config = dict(
    image_size=32,
    crop_scale_min=1,
    horizontal_flip=False,
    embedding_dim=64,
    arch='resnet',
    norm='groupnorm',
    depths=[4, 4, 4],
    init='torch_default',
    beta2=0.999,
    lr_schedule='linear',
)
Rows from block 8, named by matrix and row number. Rows with one number belong to one channel. Each number is 128 + 24 x the weight over its row's rms, rounded and kept within 0 to 255. All counts start at 0. Numbers have three digits each.
# convs0: first 3x3 conv, stride 2 (model.blocks.8.convs.0.weight, 144x80x3x3), inputs 45-53, a 3x3 kernel for each
# convs1: second 3x3 conv (model.blocks.8.convs.1.weight, 144x144x3x3, transposed), outputs 45-53, a 3x3 kernel for each
convs0.19:103096123133119136135122154084084111096115123108106107088132155117086131114151125133140168117145149105140175120146120088112146105153124143138151147140149141145148126159156128176157146165130074124137080083124092125111105125104090110124112136142
convs1.19:102062081108095098114117103127122137124115111138128112114117119111117115115115122110124126107116129110125128109115123118107120109117111113122127111113122116113123175127135222136136225133145107114121107117118109114118096116113127129116124133121
convs0.20:157155142131136152140148147116135073159159102130127092105144111103137101074087111102108107112104108119075116150132141116134074124109121111108111122113116130109103129098125119123128136117155150117140129146129132162164171145155109138135145121154
convs1.20:147187153175156149161153161130141133146126114127096078147145141148141129141145140140141137152134133145142142155143137142142129138146147129138127141136125139139137097146091100136125099128129149138141146136129146144143136146137146141122148152141
convs0.21:116127137134128148111098110142146134127135105097093096116149136121144122110122127131100117122131101120102138111124154154147144142134154113107100103130116103128123147127157134136149125126151136126133150151141106121154152136158161113115096112097
convs1.21:113140114114153135189143156114136112147166123155179120109128122136156131140165144114132127141152141155174157119132135157172157150172165105130126125152136136166152143185160088121135073094088118127126145156139161165152114137120142162135152177147
convs0.22:171156145153155145138143146106094085139152105188168126112119117112108132133102102128086086109102100139081109133145141132138129123109142098140121113138121139154111082096131095092141115095151121110136060083113111108104171159154130137157133113124
convs1.22:195187144188154118162173153177171178139131135142135136172169181140140134134151147165169175136136134133136143164168167121135132124146149165172167136136137132146142118124130120121106093117117173173173136140138134140141161156169126146129127133141
convs0.23:165148137141136129110114122130127079113132107105099072126131155097130124119140145151105141100147124100106107117136150145151154133108170154132122120135116119118135118111132065123112133125121140114140159146144114129151146130149125118102125109129
convs1.23:091127117125175158171116164122143125166203114162185108109118105129158133116156151106124118142160141147166152106114106151173150141180157108116117130160145133171159135167139080149145111117095104124114131155140144150138115129109136166138138163146
convs0.24:139121125126134125154159170119146118162137139153142112122150137137135120118139118143143131163119118129117110143158135139130113145128142140100146137143148131136125085122099147166138163149158108144120098094109158107132156159122154121109154142149
convs1.24:143121179125096092145105136130135125116123106136129104136119127128118124134122130137118121123114112132120131126116124115104109132123143134115114130116120138125128097119130117139130160188150131122130127117134137126137131126135121111125136127134
convs0.25:126118141127124135155128136087065076055069046097087089141134130142127137142144140160150125129161107149152140119116119124108141109146113158161138157154140152141142135137124136168136144147115085091115065083105105144113063120115091134121102154135
convs1.25:097105094084084077105105111128139139125132148156168139116120134106126129123130129118123126112129128129146141109121127109122124121137124123124144119124131128127133174150137189115126175129138107111124117128117121128123080106112104148150102124146
convs0.26:116136141140142139151135146112119139104119119144114120109135151102109132136147134151123168116165162125159176119154120081130141104154126153155157158144145150150154143137139149165157143140127115141125079085125094118117082089089082135096118131157
convs1.26:098057078101097101117112107120120115119119114115124092111114116108109110107105111113116125106110118112111113107109119115098106106121096120116123116107115118107108134127130206144126219128157106107122114113117107113110099103109117117109121132121
convs0.27:144123111140116076122117110118119102153145111198189131133124153169154155124118120135082118155122052185161129142150134127132141154158119141125117182141139181168153121149159167188181140147159135137128116110065127141112131132114122154157104102111
convs1.27:133128181124127104148128092147160158143148151126113121138139147121123138145129147134124140126129131153134141127137143117117136145123141132137148125127147143130149078150158110145128133160155125117137118122132149137167128143158124137178132128161
convs0.28:162182162156154150134120109133134113116130087083058091140160145126134132143139127119117116130133134115119110151135153143165132165152138105098112093111104082116110124127141122133137108129164156144149153157158148151141150166163170147163135107107
convs1.28:111180142131175156197134137103156140137189157128184133119158147133169151132164157126164152152169158151175168135178158154193161130174163124162160142167157145171171132157110097123101083105080128160147142161152154171157119174148130189145122170147
convs0.29:157144121168136115138123101130109119126124096121076095156140145131106133145126105156153128150139135133159121134125131108131129121151155129114128108116122103132112088115143104100156126115163127129135143155149165164141151164128162120098102104119
convs1.29:102119097136160127156087077088109104130173142122184146099124113122159139112140142101125122139159157125157152109125124142180176121155158096121116124153147120150149184160088132149108133124078099136124122154149121151149104134115127164142112149136
convs0.30:066077110051063108068068106160143111152135132138130141135143139124113130118111144125164130114159142062107150139138125135137145116136162136137134131131110132112123101106094163154128177198153136129135113149167108144147156148134114085141098091161
convs1.30:141129140106084083110107105146148107133134112138126136139144121127145128126137126132131115129143127122121133142134122132119126129115126139142121129140126123129127087148125148129152144170155136127118134129121127127119150148119142167128119148132
convs0.31:106114129127134133132109131098123150111121150158120099087095143074100130136086106133139164053118120117099139087110118062096138121131114153135136135120133126121124116131135143162148155111080120159147130147144105096097101109137079067113093122139
convs1.31:147102113102113104165137133142126124127117096115118099126133123113117107112119110131129130105106107115117113120115131120104104103107102130126128112107104112111110151152163167108101202109138132133134113123107120128108120111107128145115112129124
convs0.32:129112095099100107095097104141144156174134119164137150082093074114088130072076093130124105091126077140113126133110085115132098139101082124103114112109131136122149150133133138145105125147133147124153114122135116122122109132099135102096098130094
convs1.32:177130144132151129133095126122106111118109104094098135096114116110129132092115133086096111098122132090114138092100113100098135092094132095105111111123134098110132189141108176101133184123114103112118115129136111131147125114106149130121106123130
convs0.33:105095104111115093139115118095122091120129071115138097101119114139126124127125127163132144092151113118140152104124130073124119098139080168138147155128146148110139119124105133140113114094105094141143127173095101141091126106122083095112102083127
convs1.33:153099137101107132126113123119103097113081094113115099105103100098102099106112107112099098096104102108110112104095104101100090101104093112097102094098102104103100171196162151130126145118173100109109101106103114123105099110085094116122103109128
convs0.34:119111138117094114118086108128161112143164162122153143089112114113133132130149110099088130081086097147103116122131133139116150127108112124102090114157111141128100165144161122152163127144127112136167152149132111111159104153105104109098099103095
convs1.34:124107162101109157127121134158111139140098153170127162143109114149114115156126117139113104135114113159132115139104113149109104163118109142123112147131116160141120097145173090170153081130151127103103133115110150130107148105126133115126155130131
convs0.35:098118123119124118109114119163141137125154151121130143079116124120133138114113116146180132125157128123167139092115093100082136102145105122135121139147152111112126108066116133158119144153121117145120138131130108131143128126119130089113116149157
convs1.35:108103105094125072125135107132118106110136099084135100133143135116126117086098090130129135107122111081081085134145141117109110086081081124130127105114107086091086111130091158142115179182177134138146118124115090078097131138133121129119116121093
convs0.36:085077083099119109117123107136119143138126134132109121117119116131123121132131118108096121086102112100080138106135151119124137127116125140125130135145142131130113103122117073100107084115120072103117078110111081109096140153129131121112133113111
convs1.36:181148113157109114127085085139126128123133115140142111129141133110132124112118118127128127121126121115116116127129127119126119102105104128142135116132127118120120159161158175137110185120120121129123108115116111114115119124113122144123092087111
convs0.37:096094151077079127122088120140111143109064122144124092153137159120106124145155160123114137103116148143145140121154159171149154139164194118190156115158148108184166111104124088094094074060061124108158105126135125143120096101124134132124126111135
convs1.37:119102140107130184147140150121153121138165131146180137138136117153148121152149122131145119145157119145165126137150112143137124151153118149142123159147120156152126100152153092136162068143162142141133149140124144135133098101076122136094147146132
convs0.38:081101090071119119106094105172169165155203155130162115118079096135127122132109099122176158101185139125130106094105078085089120127117121100106113141143157120096131120143123188161140147193117154174148162141188119141136131116103115091132111125141
convs1.38:132119085121114081115100090117104068105130074085096063107124105115134117097106094114115101110128114098084092122130123128112113101085100112116106108119108099105094129131114180142137190154171118130118124130119113108111126147111128150121105122100
convs0.39:106096114101083101115113100136131113160150141104121141129129124146124122123132174096197116093158114117123142106150097112152097110142140090105120097114127099128079135149083163228134179184152161176143136129118129142137142154151148139126129159128
convs1.39:083061136111095153170124149113116141131128154139132167115097115124117137141120140106098114118121135131127139109096123117109136141117129115103116121118128137129139110126118142185150152178127112097123117109141127118151107090123123107139140123163
convs0.40:149146138136124078107141126118140123169124160136122108148146165130146116158152133086141128130136142148146175119140117129155132097114170096088096144131130129138096130092111129147118104101119094124126110106093141120126146123112154124132090150112
convs1.40:113078152116087134186115173126121146123120136137128135126104123123114130152119125121110113119120130137124117117108115118112123135113121129113116126118127138120123116124122128183152125159108123111121120114130131111128122098128124113138154113128
convs0.41:102080100119105091156130113159134111143099105111135137136108111168105118112108096135137112117135110134147130143147124111107102083145102152134135145143157099154154102110120089083090098098096125155136149175135124117116182176116156134109146149130
convs1.41:134180147172166156142139137080123115110132119109155149082124120095141124099145129081123123094136123100142131082123121095124110099135119085130125103139133103144134160137084157144131162162124083123122097134126099125123074113084075125113080121107
convs0.42:062081134077070120079130144144121103186111098139128102113105119136107124132161151111126131123151122090092145130119122102132135142119159109127118119116129104109117128138112144179124183163122160146130158168181104149174133098143089066089094101130
convs1.42:115106152078079128128119131114143149119159126160168139110119129102125134123135148107112112100127123117133140109132114105127127126126137107117121102121131122133149116164147124151192099180195111113120117116129124123141107128128120167129109152161
convs0.43:149100095144123094137088079169169149133146132093139119143099151153152120135142126099144146101175110117168154107120123116136115139141117135105115132122140136129149151161128151124071151142124111173179141161172140160142149171107128146121110143131
convs1.43:112072129129088100190111113099116134130126150153138161104099120120113128133124131105106112121115127124126126097102116119112129124121125112112116124120122128126136122100119159177127172162095110107112118114130119118142103099129118114134138123140
convs0.44:084047093129099088137117106146110154150132156140170140155111126195147136163137126070113092119137145131216131129141107125148116137141098121116127112123155155164137096123158085129140135142162144121127146134131136130114149102111132159105117161090
convs1.44:102132142129141116139150100099128145109142169105132143104132136105140148107133140100125135111142146112138147094133146101138147104133133097128132103137147104136150124129114145144126177187141094125135110137141112138148097130138099138165099132138
convs0.45:110081099104087065096095112156168115144144099187181135134136128146148142109128156174155124132187123133163166126131118114144136134134156125121104128106126117109140144125111198176154168158134143128095149138091130150143108078102093106110143112146
convs1.45:139121191103075136107080077126148098118118107123097099140131115127120120122109123142115118132125115125099121134123112113099114111086115138121122125112117127104119115176182132131168181158178142108112132104106124114128121145125117143139105103137
convs0.46:162158135139143108130135127164136139156147087165128093135138109121129107118107072127127120139151115139145122147123159116118146137119143126122142127134132124123135110108115134088160127099121150130148160168133169136114127110128135116102108121078
convs1.46:144168085171123123184091159114147135131155141123146120124140121131140135147145143130139120134138140153150151124139113134149135144153152124134126127136137145143145176199074145155124084108087119139115129132132159139144122144110124143124140142140
convs0.47:089106109110140115117113135103106095114122102110124123108075113142106114122107118113115110104108110098111117079107132149112123120140098126126122121117148129118133120159112122131113090128124083105125093130145116179103096132124136107146138117130
convs1.47:194188175174133143106093103127132154114137156118136109105125136101121126103114108106120132109123125106116111110122133108108126097104104112126142105124129104107110190173163165109139162132130102117118106114105107109100089113108102140124082090085
convs0.48:124133117163152100149133094116111112094140096107125133100135130120153119144152120093115151115137104130092110162127129097159130133152151116135105114105103100084098144087158137084120165098099127129115119113165145166122146099101153142117093104099
convs1.48:144086116165054141141050114143111096136099119104099145133122125133127137142117138130120118132127139131118139126115123129115133140112158137124124140132141145120141138149156146106117116070061127115120141133146133120161139117140142112148142106148
convs0.49:147146120150137125139138106133114131151135113132126104130160120137146116123128113127162124158163149143137113127131122117143122116136119123132118154126127146120118113115131135099155142142125151145126154144183153150123134162147140153169125133128
convs1.49:137130107164123103164082164126112092132149117126143097127136128134146130145151144131138128144144138149148147137148131140159143145165154124135129133151137146148142143132067136139114103101086126143139140145145156154147133152130137148131142147132
convs0.50:128110135127120146142111137109078099078071062128071076111119137129106130105135136175142161125154157138115125094135112071094157116133122171144161151142146141123119113134130118143125161153145102098127078096129082152078092093125107123092120152188
convs1.50:072108102072130135114124123107104118121097109122120106086103104091105101085104101087103112089112104090112116078097115094098115086115103092104110091105106091106104167147169220150165197139153079107111087108104090111106088103111101120101098112112
convs0.51:159165139143146125141124102148124114101125079093112065117122134138112124113102102114107124117095101092098108133122156113168143123110124133129133130126139128116104128114144109152166142146131144147116113105140087102113176141137152133097113093057
convs1.51:149163126096099120191151159144143158129143140151172146120129142120134129141153139116133134117125124136142137121129134125123132127151147125139140131134128142149143154168126127131098093112083110126129128139132129133139125139144114126123140155142
convs0.52:093114100120135112121116091088101113120112106148135113086110120125105108120105115095091132076063100109119134076129138107110135103131109142122135130137131118124140127145131089112113101105116060075103087118097099140115137141136128104134140126138
convs1.52:135115134131108130119082093125110122120134126139156124112119120098116114113111105114114122114105099122109098119116110112112100109103086118123128105114113112109104123161160168144131166128153108121118104123108112112098103110098097121130095081107
convs0.53:143143126126127116136126106105107163145125138116115142121126128115135133138136144104116126140106129108164135120091097110142092138175121134128131143147139147154119123145134108115150135149167143151153132098145135146155115175104111150170132159143
convs1.53:131082144154088145175114090145138168145136189130118171140112140135110133138116130129115128129119124128124117128114138118107122137103107135120133133115126142124128110100125162143115145144128119104116115105119130119137133107158131107156133114148
convs0.54:091095097103113101131112141102149093120154131149130144103126090143140123128118094150087101121108122090092069109120101128109122110142111153144134135139125139125123134121108139138116144149177090103157127133115111095106077136143089120140087103099
convs1.54:125092133117113100110127124126118129106092126098100128105117122113109110098105110106113114107113099092102113102120119107103112104098105110114120106111112099106108146189170169147138160131132108120127108119111106120105107109104104114128101093110
convs0.55:148142122149137134140128115129115097150128096125103085121124116142119131111089101129144134154152124126139117153152130152173131152145108134111122120116140107126122134128146130134180149143156152144133161152147158137136164140138155107136125107097
convs1.55:095141113113162148176131151100129102113171114108187125104150132113151122110154136116146137126151132127159145121174147128174144118164160108147138122146134115149144181182092112147119090116103116153134121145128124150131113170128118169123104167128
convs0.56:142146107147142113122123109137125102080117086091117129123131115125109124103121119116127120126095065112103106147141138159183170142121159120110124108127139108119134129105142141135158132137120138122114124129139111132096151148118182120112080112070
convs1.56:124155136065108107130109098101140131104156142105180156093124118089127122111130130104121116091125121105125134094109114090114123107120143108127125104126129115128135172192172156142125123114080099112111100133121104112128091128130090120127111141132